{
  "model": "self-supervised image encoder",
  "dataset": "made-up ball-and-stick molecule models",
  "train_examples": 195000,
  "image_size": 32,
  "crop_scale_min": 0.4,
  "horizontal_flip": true,
  "color_jitter": 0.6,
  "cutout": 0.4,
  "method": "barlow_twins",
  "arch": "resnet",
  "norm": "batchnorm",
  "activation": "silu",
  "channel_attention": "se",
  "depths": [1, 1, 4, 1],
  "kernel_size": 3,
  "stem": "deep",
  "avg_pool_shortcut": true,
  "widths": [64, 112, 192, 336],
  "projector_hidden": 1024,
  "projector_out": 512,
  "projector_hidden_layers": 1,
  "init": "trunc_normal_002",
  "residual_init": "zero_last",
  "optimizer": "soap",
  "beta2": 0.99,
  "lr": 0.0047,
  "beta1": 0.9,
  "shampoo_beta": 0.95,
  "eps": 1e-08,
  "precondition_frequency": 20,
  "max_precond_dim": 1536,
  "merge_dims": false,
  "one_sided": false,
  "adamw_lr_other_params": 0.0013,
  "grad_clip": 5.0,
  "steps": 12000,
  "batch_size": 256,
  "epochs": 15.8,
  "lr_schedule": "cosine",
  "final_lr_fraction": 0.1,
  "warmup_steps": 600,
  "weight_decay": 0.04,
  "adamw_weight_decay_other_params": 0.05
}
Rows from block 3 of a small self-supervised image encoder, named by matrix and row number. Rows with one number belong to one channel. Each number is 500 + 40 x the weight over its row's rms, rounded and kept within 0 to 999. All counts start at 0. Numbers have three digits each.
After each channel's rows are labels from the 100 images, of 14848, where the channel reaches its highest value: "responds to" is what is common among them. Only what is clearly more common there than usual is listed. The data: made-up ball-and-stick molecule models. In brackets: how many of the 100.
# convs0: first 3x3 conv (model.blocks.3.convs.0.weight, 192x192x3x3, each kernel summed), inputs 0-95
# convs1: second 3x3 conv (model.blocks.3.convs.1.weight, 192x192x3x3, transposed, each kernel summed), outputs 0-95

convs0.88:513489479452454477516538526467507510557540472442577528496516471473576511460518575471503552432497439483519528475530476457520400542504523466517530507450543581518455532503484492535472523470524515474391506470438443449472475392461462566535501492549495570447552487486492481518509538497514453572
convs1.88:515502515504447483467510487532491523517431499537548533448535471493437513465450515524539463483499535527520508601494488501446422526501518515552504483418429469527537453480553456504475437486512527487507444549422536533520568544462448505503503519563456366509492510510457495519447525496592480457
responds to: branched (97); small balls on sticks (87)

convs0.109:489519464455502450467507433523479505489455492545491488464515440541474505501474497461426512496515446562522429539466565514593476454514509500545516495460457515422555523512514513418494545418443522491582491467534501538446464577452541536501542486527492511523510456471456489466488440496511528480
convs1.109:445466538533546484512446476490434455491509545556438420497513461503474545541496548530581542536567463417527467480504530561557459532451430512487448470497499513469504509552445489469496467457490471570528459499462507534500548512508462485533437546525468463431429439504552524556490482478495483454
responds to: balls: three (72)

convs0.93:463536478445506412510452509473531485491466537453483474491516475521481433543427459431565497483511482455470453485431489487536404459522545504533449458459524452528488467443528457510520490601503492497410467463546408503493514446507497498507451522464485486525437510582512521437487433534434530434
convs1.93:562510520466576478519462535471524511476484472462526530507470527519511521532463500500468421485460578521503521515473458478525542492433396515441463519518389452460525475461561529498541499591526481482480477496501566503466476582446468506465475520538525430480571561561517509412470461605593417472
responds to: space-filling (83); balls: three (45)

convs0.61:496531488501512494463512481475430423463433451491568515590484502481509529499431463482481474475518516503509513469512529474508436463480540579508445489499466460514538466484480476496498511435511524493497519437543453494487525510477476531536425466525532471412502491471492491551446544489547560405
convs1.61:507525607548420416567547543483537450486445582528549464478495486533476599533514460518484436534544500504540493495553460496601502504489502456539507433540397523447462485494529496446505450472519472524550477511545492595428461533558481535511497460502484519501514482533482449573496530556485488516
responds to: dark backdrop (76); balls: three (43)

convs0.170:439502434564483540475564478550476535494467547447465493501467537546518548545449483587466471477467467451549545528559445546557426457462494500438487520529522499432560549506502475475488536431508587478502457478540526504533478507551559448466461490435477490502509413499482563541453445413478483501
convs1.170:586547460495531443491517485544501530589545557542506493443514505466444459492487412531512574551480587471516512547413504427516467495513465536505478422538560431566462468441567556509482458445519534520503497463476478526470459510431517441480469521550497531486506489535442475450446561421541475481
responds to: balls and sticks (71)

convs0.149:486521511498471423507509494469506418571484465506475538454529452456566537469448525438487509534478482441488478473508538531463421533473535521500532559414492578523519497495510517476475484472486462500503473426550528504437510456499460517563492492512438533503578490432500504498523448561509500478
convs1.149:470518371481573484494493489481544528453499536545493533503500557483428504524524534488507405520526520487494476512460496501463568520513553470492492568563496551478457539522465493498506531552524524521502547516434515445538504527446481553490486476536475487481551451553466479541433509454474512597
responds to: small balls on sticks (90); balls: three (26)

convs0.44:494444484517498428419498520522487531468530501558501523468505499455499427493540478552575429508525520483451464510434493494475490521490539558522526506550584566510514500500473530479470492515459520512527472541493470528519526583561541515519446481517481484512496502493544553496475539483579487463
convs1.44:508432519550464531436529520507487569457474533453458535513547518429504496466467470500502522389431549484501493539539522490541516445456483521490468443502495456546503486521486497518513486485528480500465523510552514493436498449553482482542533447557455532493553550442437393496515419453554500490
responds to: dark backdrop (100); small balls on sticks (74)

convs0.146:472433450540485619486471473549492527484478532545564502542487515391499530572486557430571518539425580545486438522445460460455482513464473479462517502536526478466462471509476515548545528479514435459473491569469461534532519560541388521535478528470496513544454499592516448435549461516522521584
convs1.146:550544497470549490530454468482471429481509493504505482484506615446507493456492514473433492497494549550460503529549442454461531507465524510565508480473521464511470493476464449442525515480475475540401528518517489572519443530495520430569550516478555488368448547462519477509498498531482434489
responds to: space-filling (67); balls: three (48); balls: four (28)

convs0.131:520466485485562408508502542395489492514508493520519545509464460451493521601451589443458468436402431540526503544487494497558529553438558482551457477525508541506507541464496444475477538502455437504472534434466507501457568532543527539449534513534485463491487553482453526529486528468475492476
convs1.131:445511435463486476504567506533550498534513485522497457509505596520506536457496484489490434521510530510539465543429454531556512415441439506467469473528475478477542482524479491419478555493473446529448522482587485477483530524504483476488420518469437478476546473498542516437511427481483447582
responds to: space-filling (99); balls: three (33); balls: four (31)

convs0.103:496434482509442432538474567458555542410461476488475419483531456517478519489450510544515503534492472508453516480484472529503494492445503576476429502528484378536562498456510506454500484477495514513534426487582429456488531507430538505515424477503458502466450579539571483490475458546485551449
convs1.103:478498509469469504562479456459449546532447503552467505490495505528426462512418528487479480457436558492487499517492456491506505494492517428501458508539493474440491505545444502454464466527554517444432407460473496512474532512469431454486567514517510502530546474477500474451460458509546499500
responds to: balls: three (35)

convs0.150:533429449488466480558472504469460481478504503528499480543480414481371491549474505489480512446473563581527522444548504441485511480544462498541459576438549526405513510527475498405542452424446457485478467514504495532483507540597440543455522470518569554516551490500468464479473434465503506613
convs1.150:509497489525504496530553509563538566481456516533564597498477509431495466436481447480518456471527461482474454477502441510492473440434516462540549543486504492571554531517543549498520563441535557518540517535477514566453488487541607489502494438525470431454514544506496564494593534492574529510
responds to: small balls on sticks (82); balls: twelve (32)

convs0.18:490529457538492530470492506488534487464528462492476439495515523541543483495504554425536593467478493480564511449472478512498471461491478532461616489469412517541497478490459432511442501436468547566525507490427528488474555523556505549493522478520490476605569486478460477485498511507511487514
convs1.18:479406515439485461489515468496469540510526523549527466511518500509515490521509508458529520542569524469587517499472489516462433581490461447560485409457501538444478476480491510458508488463552546453514464467462535505569435440444477450512522559563582524542446520613483493444449495484509476497
responds to: dark backdrop (94); balls: three (68)

convs0.98:566454431558526578439478505495420439541519498466524536490469496508578475466428432487411509499466509496539540497524506534438483497460560495524479493551507538491445439524466506590472515548537520528424461451497515526471499503474510551536534585499466462419459514483481491525545471558495568506
convs1.98:571516525527467531500499567491524513482500452423552439503494530483482537523493533514497556455494625596480489482500522494508460524492489488488501547480519427527556484574615479563505473523517479487499510519479468418441542461550498452508409640478551505523523467500504472606434455548520475544
responds to: space-filling (98); balls: three (35); balls: four (32)

convs0.11:472424518551481519467513523528442490451457493572523525504501467505532495463446502497559466499496481561520535488427501481422524545486462522490474511492494444467466500466497527458536483470499488502464527510489608554558503518487545490501446448502498470465443529484443502504485522494504519529
convs1.11:486530512538443521477493522553575464587502573512496498475528505513420476538517537476540608574498535516521505519485503523529535488456545570571538467514507485484524499469491529465524475513524499490481464509422459553522516454473431498475568501493441554529474593474514493564495566533548487487
responds to: dark backdrop (98); small balls on sticks (86); balls: three (33)

convs0.124:480477529424449534522437507478467590507521495513512552531506512471518504486429522500530514519449520533493502494515503534477462455461421495561541512547471517468497515523502471518552485514519451460475478457594539410437467509484500520471510528558535484503485525533485533533556506506448419547
convs1.124:509486487554518542455497528522552473548472431524517578498494518438521602467480498467543489527466521495499483479515498514484452541528515491497478449521529515459509601513498555472457498498531517495524536481381493502494546540480481547512497465425504407520472483459489479540494492444534523433
responds to: small balls on sticks (65)

convs0.70:492505487586489502496477480502490500567469503466552456486486446501501501479472490506533478443427503562479472474441508517474512527480447455497447488487471505482450434496503551563550509558486580492397472482505458529556471521472470494607477497548518545474516462494557560530500494497427495456
convs1.70:496513533507494477513543512496495455502528513496531497507547481530479467516491484460386496457558430527479489515551541515436434543510507562489527508510570485521502506464559524441491565578528560473496485520545562545411553588490511503513502504477525515484478510545542469419501528514437501601
responds to: balls and sticks (72)

convs0.54:491514513509528458562533529466495486565466514566547531576527524531455489562522541461455493527458402508526575523306469458515476501494514506415473479533473554447502463446478426468479507555492505543512463426558488475492512537532490498501496531511510530499539527554461427572549486456520516488
convs1.54:509477451509472519520514510490454515440531507462421548501521598505504488548481517500487489474489500493518475456325525467506470478492442513527496486508428494513459509487538498440525480502576507496539556543446519558533481413541405469583507498518545546485538521612501522525547498528511460507
responds to: space-filling (100); balls: three (70); balls: four (27)

convs0.159:457491523513545496479549522408494546491539542644520492494500458455480583477415470464496523458453515457426451480503477499498497452456461570526489437541475482503544557531517462513520500544501499452571491481502540486459577448511533532491429509483521597529423535488570489471472449472486543576
convs1.159:522394445561462475501493454545492500492522520491509524524559527514521548490527547495486498479459447534516508537463492533439488559565476531510525464566559542467461476442475461522453518505514503513532430503542495423464494535544441401447493529539468485528497511443514547480544503520465513682
responds to: small balls on sticks (83)

convs0.158:517485523505498471451568533516448498589476504446460514514466465498440534450462623489520495490473468507513549420549517543454571466459550529556523541485450487481560522456473501475486479459485500510484435538494472506470473499540485578478506609483457489502524468513443532470504509479498467529
convs1.158:438499487409482539513493554502454471535527495479548468493497525500519445482477498488444468478434589486473511529547524559512559515458434535489536490480504538492529494494547525475513543482457516434505495486495471494456497583547503426565481361498577462464555500480513527462511514490486464444
responds to: space-filling (100); balls: three (59); balls: four (26)

convs0.84:479458528562485453521456516421490488552516558493546455471460471521505483531530360446454549521502446433466507594548449469460545569540453534538492552479555483470473490490505581440468487506451499521521489530513479476454489451531522518453544447455541605438573449486442501517510500485505516500
convs1.84:468591432508450536477508582511404497517479514539545485505476497497545509469528509499559484487547551515488501465433521451479463393558487536492508444550426459460565456502530378525513501539447528451528484523485534486472480490493505540495475518475520464490544473501444494510482505477530504477
responds to: branched (97); small balls on sticks (96); balls: twelve (26)

convs0.156:478478504465515521523463474530550504543503583568455509536447538479497475519487465549454440599528520512443488518459546522474499475463547518422417488518401487487524532536489477487520493479505496500432489490501460487483485616457475540526458458579477546525504523453494512570543500424587571442
convs1.156:539478488510526521559539541562422551522558563481479526474548492465497456476518512484505410462516521448464473461521500425562487433503468474517442475459371509486526533490512467520510518493527557460515514527529495506491503433580481510568517428473575486504526512521570459567530509447499541440
responds to: dark backdrop (100); space-filling (93)

convs0.174:508508482482574540531523536482494464521557512433540449546575448511512486460424519443354489487583523507490505510440500480447505509465519510524498541514563527489519500469521511423574589470518487483498510471507511525442476455573503531519492459477523587466558525454503450536489440511438489618
convs1.174:501531500479352459477474496458545554482488467556486531442496537534456482469440482448491456566481540525533495542480541536469597534464447534448617502553594494509478491491480508483467495510536513503487501474480495514547530489526498480417495461453455496505536492552488506486515594594548476441
responds to: branched (95); small balls on sticks (93); dark backdrop (85)

convs0.169:507484471501527541532504502464565522559491494506522462477494519506467511523452487468443510521446460464469483478292471444584511448485492488439449570474445509479528487461505439475497486536507501517531479423538563510486553484489497487498499519466516458491505484538451487562456487454523453472
convs1.169:488494506447501452567507541533461491485511527487530525503554594491486548527526519449509448470457514525553486442467555444533489484496467492546505463511499491480529476542532506491456495490545517457496471525435452468480506489488509498596503504517511471521581540580473415524518465467525543540
responds to: space-filling (100); balls: three (45); balls: four (31)

convs0.5:493543453532499451466511481448513533456486516501492441530472463537585511474514606454542502526422542466460484451526515514499487519469447533459437583492499547464499531501477486572544534444499460579487516501447514471563522491458489472476486456520541485490512415485478494532521445478497518573
convs1.5:559563526480521541493510459534520518460513507489490512487530428554430520551496429483494496429515472491570443517486436462547578495588500568552457477548452498563445453493481533496566480491535489458516482489514471486438475490594460468515520425467497539465542482451515570447509484454547540506
responds to: balls and sticks (85); balls: twelve (30)

convs0.79:479569506486515452488485522511528442494529476539480525403490546490524514496492457562436548467464584563529468553492470475482508455484498464478477439470530536502494491470494511415500534557487470478513462449502475508524577476454585517493483516477466566476563506517508474523458448477464498518
convs1.79:478508515481496505533504558553469497525537478450531487537464457524472517461482502503480495519599610526486533424535526468564499497460488511429530551513511524496492528539585453531483472595483456532476459553524508465419514524450490489468494532545502551480510526441530593493504534494516506490
responds to: balls and sticks (63)

convs0.4:490492442463529508446470471540523502549476484452489540576444583528522585507483467418430493470476579475459508485483424483495497513485507501482488461489453473475530525496447468468548483584536559443445548494549499522453515478538438493447516494527512457491503483685465528476501486433519482479
convs1.4:560534478512463502567463513476469525487487470456424482468560497520508481473506446482453417426515532491480499503463533481518507518509453529484474432465444472520551542511494562473453474526550454530546490469462475535468566496519528506455507436504498482477526507479450450410525516531528524471
responds to: dark backdrop (96); balls and sticks (62); balls: three (35)

convs0.55:539479459443512523482482470430481491503431564500484552473475413486469556551466517539468433466516483474547504507500498459532491481528496535543404512496489491532534522424508485498522442506520483464469516524465473451458558470432514515538459595479473463498422530534458560456504476523546492448
convs1.55:475395460458482460556497512535465470462461500404499448456526456494546509448553474559497512476415435523478490495489456537508478587474482520495512526497471437487535466469437458464479504522537526516472467461528522506499466432493414493509595550457531506552497429505431439475529496591560481428
responds to: balls and sticks (62); balls: three (40); balls: four (26)

convs0.91:479501510483512409540486445501481551489505428587549465483510565475488538547564463506509575458509503437509560570543488480437481496547455539446531455521559495509507395493466542522494498389467538477502437484491542518502466557475507484439497483466515502474521512512481516516559542509575470465
convs1.91:536547469514392479519533546533521497520405535482535526521525530512473489454497511500462459477540443518502502477486577494478462478504484522489477395496432466480533518509485464417482413547518538430498457537428495564467462463529461500544499503494469383460556505506532493568466482520544449435
responds to: branched (100); small balls on sticks (89)

convs0.12:522488540486478562488522510578568444524446527546558487498546534524467555467523525483465559505475462453537515554533482520454529457459530438440549518482427527531529457500489497469530518437499504435510488584495487454422462519522451484445547556530474496497520526502486437504493419530543517556
convs1.12:513549529466545494441493483487443464496462502452510507431547539513470546543480489485510526543483479481507472523521493476491506544555562546505474571459574468419506515493468506468487485518445529470509426547326549535566569510487469609479494470423575492481538514507481481480518474481524524486
responds to: small balls on sticks (80)

convs0.71:509491548517557507511543490469493541486527500459519466492518410600464507463484484578567485551437573457486453398476540499546410482473462532531447496565551484527546531541544497557539522446527495498484500441556504561517483517511499563511487499509551492473496517500503522481499479506493470396
convs1.71:474471488553418482541566523486446495537497415492502470496479503474481479518518472534395524476546465441463507532509539410559534595512560522535512459521531474477442545507532492434555534522493399478519492528481523489468457479585577470542507465536536514502510479516537477491519544485468522462
responds to: balls: three (57)

convs0.23:514569523547478459446528504496507474507543498534549527464504448510537506466453501413470569542496492493500490401448585496447515519508582542511501515477503524504497464553550453501469521462511518554519513517494543487505460484457460562486554465505451473471503528459539506553467467496460528552
convs1.23:499477512475541428464465498538430530516467527481439511467580491497505486452480501513504435486445512546518491548513526564568466409514538467504518466506486467498544417544442528558439544535554452511540532524443533486504503441568481426537482501533513515607544473484473528402467509541524532459
responds to: small balls on sticks (82)

convs0.66:435515458465472532501531497503511440498501496502523531500483449476544461493459493422439550508428475471568547478553509458399474485445506454504486504511458491484595559477496531446564475483539491527427493524563545475459499545477558560522477563539516511392503485462476436509462476521605624493
convs1.66:519523477556464483457485577505518515488503519519527483511466470530487541446529494533471432546532485522523462471613516475524473471490543514472506437545475483458435450545577506481555467468518480464533498458496439485487479571531472500503470584435592546482496431474449468512567488443526503499
responds to: space-filling (61)

convs0.172:551506460463470532540547506571475511486493556512512530461453518481574483478508512531508505558441530506461475501550556544459443503545437524447525547500499505454501500476465501536509522418533482523426452532484521499538488492563546501490517466473471477486503459590528523540491499506572521570
convs1.172:519480508481479492463495539483495487480500564438412451494538538466460535496446525563490490529473470562489452575454429536453438458416428473498481505474546502528508528469492460466455431511482508456541520570447461502452499509564543489436476568550433472498526505557482569486521431497547437489
responds to: branched (83); balls and sticks (65)

convs0.30:434726511536506526480506431503535460501571488464557472476508474492544512492557427496471496442513523472468493492525507475555513462485538496505474461543504563526509486505539472522579507464570471465487449465570471498509596490481539518527478479586515540455469479479522479478489482510487492535
convs1.30:480520460472505517524478461524453371462498527495564549534445530502490536504497476592583498534485536486482502459497402512524451490503492563499497496511509533515536439507504527507477469505414519517506495528450518474503449493584529447495512524387437489433573484569504556535558559508520459518
responds to: dark backdrop (78); space-filling (65)

convs0.123:431509449456513493457534486479582449455483494446515503523435471533530471495483456578497520487492502488579554483420542468477482432468472522544459506547466557479583547523533465444509528476491503594513489403448484428502484527491527543560477505505530514467578533464524459491442465485456511486
convs1.123:519407486497504499468499445511516462506504537495557482485423509502485444393482478512541501557544539488534493473582470579474463545481527523508534495484448553512466507475526627582534523467526489482500487565544495512511475441446539542524468446473530515565480560496523506485516449459429451491
responds to: dark backdrop (83)

convs0.112:467487482525475495523495478480584553433466489514548471474463495614416530547574471510573511472430545454527483573528425523484442485450465564466551455538504483499495465525524454492492483509582476430483512558528481449534520534461504434494515530455532497474477529562538513489495518527539503491
convs1.112:477545455545512421558509523487512510527468468504522500484596442715494536498530508519436496533501479483515523553490472457510502570547484489534507431543486490508546552491441476470513505513498461527474449463472534490440505384513486492548412478562520501440463462494472481542505500555522491487
responds to: dark backdrop (92)

convs0.115:546498482531460600536495508486501461479485531611477500461494459469519456428491466474533521518372486544516424459468522555477501525487513533504474471523555500382453494433474485521551578499537480513512521506462468504466550510449503533585534470458485469523547476538463504543526440498563534523
convs1.115:491472522507503467514459481553543507501504505454452528447537400492538531543489499538471446493472581527634500504530498497532557495462450466493550450575504455559456549487530527485518510532583462485443547463517496521513492543476489506514516447512523494509487514501511544419528576524464544455
responds to: balls and sticks (77); dark backdrop (76); balls: five (29)

convs0.168:514552507489505583536473518557526483491525500509475424451565485464524607502462482505508521495477537481429477527486515495490482498511496516524555553492566470529470514536500424518515463490499465510534437520379531486546563466510468511577522376492522436500460539443476497542473562496510495568
convs1.168:521494556511423496497512543537472477592547507512431590526461536463455488492474556461532488511482502517539498494490460586587568536494551522534518500519518485536561519544560456479480458460537503509450512447522501483429466406503596511501547450535496585440488502532549407590482505443557508521
responds to: dark backdrop (98); small balls on sticks (96)

convs0.135:447430418505538556495480510511521536481481527500430541560459529482544496452502475523528413498451505555463497507475473529468507523481508435519467509521473461498479585435505493511481441443461471440557553426465528487492571481459516589478510452465446477539472434418469556466446451602458479504
convs1.135:485532494509470470517460508525514510514457527542540512528592490486500523520544458491507494528547497531478507539497551537435466460480516440528538491491523510456427418513476468512501489485538434525534539470500565537521511466424504529441467487515546414509510457501421480466541450586527529519
responds to: dark backdrop (88)

convs0.14:458576521487464469432445512492443468494460477537486495526525505468432506462432484494588544504529500436443512549428480539553527467411563449518500556484406516472570446522516512540480509488500506504506509438516516486479565525465512515453429505520527453525486488444541421528457479460471537516
convs1.14:545525581462453511474473522493543462476505476451498454522471530491503552471405493484479457530497591460446474512479450537461468545484596559487542590467525475514519461534534523451438495553486498504480472506447549511483524525467450471440507519501540488495549488482528460489494433402559496458
responds to: dark backdrop (88); small balls on sticks (79)

convs0.182:492547521487508491553591515486487510513512500523462470447520537491537513505548514502463494546522455481435531491511483480518497503548452545518440476461506536496572511515467493473508548502467474503523530523470535469516538481399440553514521499407495510509530485499461523467526514469568442488
convs1.182:506498503469460472448488505509477507511524559502475512498539488496574434496542461499569507531466523494476498503486525422494510507485483488427533551482520582533520488430534512551518454523550438473518559500550517499537468537432535480531586512568433522531505486485512531447519464551513492545
responds to: space-filling (80)

convs0.111:513522515514541555556463497500558483508548532505496487527463493431586556485487433446498508549468514458449487409493420527449437493468454538536556529472592522530503478498505511485527544495471436490549484504470518509483565520529466552557466530475565539543471516474530542509435500557571449469
convs1.111:519481422437488527470491544542513568508476482529510527466502520401487547521438542484533461453613643482557525532510520554487492495406425490455470467489575487462516490495553450474490512481574464552536459503504534473492494507481514441557515433493462502485497574493543505535546511516555538532
responds to: space-filling (97)

convs0.47:467473497480504522522490547534520482485422442485553503502487527521521404499598488515580455541479556475508462488506431457528514519530516473429507470460522508522543458393476481517490473535468511498475498562556491526462474515503531430533494460533522543586446520526507534496570474454524527510
convs1.47:446533525523481453502518510507432472429501478462530435535528478480515494552462465489475522476496499496508478438466494522467443481500439532463500478500482466526447521433463399493506483501485482413535494565485524550479438458549431513526546536468557458556478503480498527502465480481546459429
responds to: balls and sticks (71)

convs0.0:503516515504533474440508492489515439487513525501473544575499399455536441482466528523497464488528459483511556496504483532441472449462542536475432456588478470489627477463507500444511440404483500510556528459500495542464465454473535549502430500529520507460483522517441440488515474540538499446
convs1.0:497442523512516513477524543438504551509561578490510497470501451476492565523487461537506419477465513565489475526593465494560508460492509518519480518515471513537504453537590515454476545522508435507536527505516479569511510619558427460505521483578473485397564480520490444465500473529508482431
responds to: space-filling (100); balls: three (48); balls: four (29)

convs0.9:527541535510502560516524509448525485553535480479493512496511505553551483514634513488506550468494499549549517485440534500468512486550486497521584535431470562534480453605527500568484600521452440470469525521457525496510537508505563464480492513528453501471518457539472513495469536504559517540
convs1.9:496475468543428515524575521511509466475456571505503434490522508522465421492545565493499522504481510556469503545490445472484520540436514515491429498421451449505466512556548497516517414526442489455532446502487509501443504480500550531502448489510532427550512448443405509543435423546582459473
responds to: branched (99); small balls on sticks (93)

convs0.74:513450478546591484502519477520546494480572462538452475456464561633526421551549467519502491566492490543572479506472505445508515535491468524525584436482504441517535516519541466509462464488493529555492516549488533422468456531511517476537529509493464585501497454528503552436524513482544519450
convs1.74:501573547571473521453520473504464510509470500476485455522546526668505558424500450511525469501516446548500485471525607488477485491535539540496492525545467492473533480503508466511482452457551429446525450506482487522479507421546490481524491451507551447529502473556518557506504438447520473487
responds to: dark backdrop (100); small balls on sticks (80)

convs0.64:479518468438534532460574510456539532467450468486563499506517500454448461566481532546444599537418519497466442539528443460566492487508516482448574442548487559461458506484466535557510499528510475497517454499538502470554530502498510480405507479504532490527505455488497494492484515461546499464
convs1.64:440487488447470495514542468551412488501512455423563506485514525472482397515498467527506533489500507435508475397515469527545442546441466443486450458491479535522524497503477535477475485545454474526463425544453474461470492513481491447531470500486466512513469488502516503552508482479555500494
responds to: space-filling (93); balls: three (42)

convs0.73:609525508526500516482466519497481505455538497539495468491497538478501549525461533509477539526500467461521470527507538497527569537529476529499516538487519563487439510495535515515500518503455401510516443517404531466550425457521432500499495467496501549513504453532509448513442461483554557577
convs1.73:563517587512405478514479458458511526533523487456444496513517544518499511561477531487447422481420509519484452512465467483553508451463482552463471500472446501520562508481467462475529498538456461492509546538512519526480466462483421444542480457510513477494575502494517511411603468543584501450
responds to: branched (84); small balls on sticks (76)

convs0.75:528467472544473515502529497521519445493513446587499447517512489580437530476501474517480495485471491480478508443518477495453485498487498568541531515469471491461500550546484514413471496456468524461398538481494526442486477498542430546550535460489501517446595456512504573462493460473516448478
convs1.75:533552524463507476525521408550488530535495525540480478504556511549550526519567445482518472513512528489475464539599502466516456608523536448516512544531572566482481539511592536540540532547504505503559457539561506524549446538495558497479485500490578530520518535582466446483567541479477533559
responds to: small balls on sticks (75); dark backdrop (75)

convs0.147:512503498527415499497482479546480486524500460518441557474499546573551500445480510476475526436517438491577462456585522505468489477504554497519536485512456542435515456518534503468490524488511448505491506565440521509417508491480451548546526548550500438519538526439421523578535429549561443504
convs1.147:551489481482440545542502460502462535518478526541457503513476564539494469483436508470484438486466468531564523513506524461497554512497478514562446521546516487524536519495497488450533432492535461413490533496483520477506538561466443469517466505465394532500472591456425414518500478506547492473
responds to: space-filling (98)

convs0.65:456488444502501510456507437541497506571451532440523451462528474604473486489421510435396479451448506555524458442564473502459455482453534528531470527514484521462458525538475541484441498469518500503493565509445565534523460476497446557536482530428484492413508494515439433517465475539576451521
convs1.65:502491540503582442508465474512558492523434471545506463468591537515566488389473472552530552535556534501500491554464492506356472569480497539598521544450503533505449515476542510563579518513488487505549534471508457440541469484507480476455507490550520522498514537572504409453540465535474542514
responds to: space-filling (74); balls: three (49)

convs0.178:483492553494533490479554462474579484477509529542517481488521464460483531506462508521459519499490421438553457460477519565431486493483493535546527485507448461544489534508460457499451552421472508476463510524514489468496475551481517543527582429443478503439468454525506480501523507513511527461
convs1.178:486471530462575519501485476506513468517544488436472478494525579460467530492455509496486488489461497545585520478507567498486509548662536511515451444615532504524478521506492521470492454565630500472381512461518514505548446526490543448458477438546497504492458539474478454560491547477487534422
responds to: small balls on sticks (100)

convs0.39:499394475492519531518464471491560478533505479552448449487520455560516457534432542525476522445519474431483543510452473566464509498508504518488407493530419414470572498557494504505515448541460438552485442477515419521487472515564508496565512508505468462492441450537455512446440470525561530515
convs1.39:557580537502504503606509499470561571461450455502546513498449502506439456480484570512505532470472463524506494488456476500423483446502453518550459480488484445515533441560455556515509582526457488448487480488513482521499499527441500449515515541517526486492390477550515508538425530593571509465
responds to: dark backdrop (100)

convs0.113:542504538567489519500547477574537475523486526474505472506506471501488500514540542521441479516489490531459515519444464470519532560474477447503387525550484510539549522510462474489512553498502579417519480562543460548507546360552498519596453509482506506497451469500520470503481500512513522464
convs1.113:461513485528456492567466503479532485491489538487543496491474472488497576472529571540489570462507498515482482547504543464498482462501498498456484493448461544462456450498403490458480486496526523522516481506429515516417447507503530425532511561470496504482539492469479509496589482566548421445
responds to: space-filling (74); balls: four (36); balls: three (35)

convs0.136:522475538543544445472555559521465556541482491434444513527503497511515471548457559492558536434501542535450542554457478534448500478415489474518430473538455491484549553521495516492534520481495504531455517508475539565509585537533451537517531552536450514440473489474560539400472577482524506481
convs1.136:484473459495531510471470478511565461495491486533520498477430527496491530485478490470406515489467463450439526475460520393526496481511533477544558495503551497547462613473481503544494486456456500506555475522472519502442533513478522439560483576436463482476587450530503447537524424483520451453
responds to: small balls on sticks (90); balls: three (42)

convs0.119:471494538487472497542504475537420497520536553483536506518495456492477571512545541475540528496547626470534533543513521471466486528567462503472567556562541579448448485557533453468511484425515444537560497498501564515514450513514459530458562477419445531445601484528542433540540458450478542512
convs1.119:463502411504525462495489461542413551498513498569518510440469482473551468462487423482461540591523491519461513520510450487508389468412441442531474473468465540508521537516497449497502443519439535495503563514463483499510468511510546476551495485535563429468594559508546517467513505493503529476
responds to: branched (97); dark backdrop (76); small balls on sticks (67)